config.toml
arch = "crnn"
model = "sound classifier"
dataset = "synthesised sound scenes: up to three everyday sounds over a background"
train_examples = 26041
time_shift_ms = 100
n_mels = 40
hop_length = 160
input = "log_mel"
spec_augment = false
win_length = 400
targets = ["background", "first sound", "number of sounds"]
num_classes = [15, 38, 3]
norm = "batchnorm"
activation = "relu"
depths = [1, 1, 2, 1]
kernel_size = 3
stem = "single"
widths = [96, 112, 144, 176]
rnn_width = 128
rnn = "gru"
bidirectional = false
rnn_residual = true
rnn_layers = 6
loss = "cross_entropy"
optimizer = "adamw"
lr = 0.0015
beta1 = 0.85
beta2 = 0.98
eps = 1e-10
grad_clip = 1.0
steps = 5600
batch_size = 64
epochs = 13.8
lr_schedule = "wsd_sqrt"
decay_fraction = 0.2
final_lr_fraction = 0.05
warmup_steps = 280
weight_decay = 0.1
Rows from block 2 of a small sound classifier, named by matrix and row number. Each number is 500 + 50 x the weight over its row's rms, rounded and kept within 0 to 999. All counts start at 0. Numbers have three digits each. After the name is the row's rms in percent of the matrix's.
After each channel's rows are labels from the 100 clips, of 14976, where the channel reaches its highest value: "responds to" is what is common among them. Only what is clearly more common there than usual is listed. The data: synthesised sound scenes: up to three everyday sounds over a background. In brackets: how many of the 100, against the usual share in percent.
# conv: width-3 conv, stride 2 (model.blocks.2.conv.weight, 144x112x3, each kernel summed), inputs 0-55

conv.73 113:387478476575518574474554530420480501508522455440513610512536486436492507485495514437452517542480549425555358533480447494501595406530430560464505504476481555504484492498
responds to: laser zap (51 vs 5.3); background: none (49 vs 21.8); melody (29 vs 5.4); first sound: laser zap (25 vs 2.5)

conv.39 041:485580428557494527512471435464454486465504479357433534424383431517516433553510462464459521539479582487520479461432534454431490488494498474465507531474424576491457510435
responds to: background: none (51 vs 21.8)

conv.10 049:473478489462491559530441501484465473558458586537453468559517536460508467598467559403456511486467498512510543454525401501489511405479557516442433451553530573473472564539
responds to: background: none (62 vs 21.8); water drop (51 vs 5.2); beeping (44 vs 5.4); first sound: water drop (26 vs 2.7)

conv.8 109:455502544580551417436529543552546510448410526504566554510550484531501541550555527494441551562482573537505493579430377544480533479490556512479549581543526532465470473524
responds to: background: none (68 vs 21.8); knocking (44 vs 5.7); ball bouncing (34 vs 5.3)

conv.4 068:435538488475458476494457613492517446432517486460418537542467506531510566528546538502470484510553549463463425590559485484484542540555539553445473493461484561402480578428
responds to: background: none (46 vs 21.8); bird chirping (35 vs 5.2)

conv.124 114:401491508470483499568494491439449490523472497420507505453579539359449563461484529500514460432539455394543490490483574539598556522447403492442565475463546580492454514492
responds to: background: none (63 vs 21.8); doorbell (52 vs 5); meowing (36 vs 5.2); first sound: doorbell (29 vs 2.4)

conv.138 104:431448312584435495468467511489540440510586533491566544500476465483533498528458523514411520473520503483423489491507424545527558544468466544430456528487500568474560514491
responds to: laser zap (76 vs 5.3); background: none (47 vs 21.8); first sound: laser zap (45 vs 2.5)

conv.78 096:492459543511511430536446581509543415492514515482478541493609473538453570486453501392509533527587506497429468537654536493497564506540539487424505465515451517423386558508
responds to: background: none (62 vs 21.8); ball bouncing (41 vs 5.3); knocking (33 vs 5.7); door slam (26 vs 5.3)

conv.120 095:507548568519545436580478549530472424448494482436493466569564540506436489534545512504515423515576566509467484573451462496443499486502510473423542510485477445419420576400
responds to: background: none (71 vs 21.8); beeping (47 vs 5.4); water drop (35 vs 5.2); first sound: beeping (33 vs 2.6)

conv.85 119:451538368592512524431474443395521568444476470538443462418472500429500467530508529533457529497532457397491543468526477398515526483455383540468531514442533517492547575480
responds to: background: none (72 vs 21.8); mains hum (30 vs 3.8); clipping (30 vs 8.1); text has "clipped" (30 vs 8.1)

conv.42 074:477509489548480454495550488527518486511555477531562547435514492445573542381443531400542553441475578486599453470567486444436573487518555476488533477599559589491568468599
responds to: background: none (69 vs 21.8); explosion (29 vs 5.4)

conv.55 102:456446491458524507508481515495469423512575521519562403611561522505579552609449545535523542407507493521520485486503503580483465563452542499608518535532527522559405448584
responds to: background: none (64 vs 21.8); water drop (45 vs 5.2); beeping (27 vs 5.4); first sound: water drop (27 vs 2.7)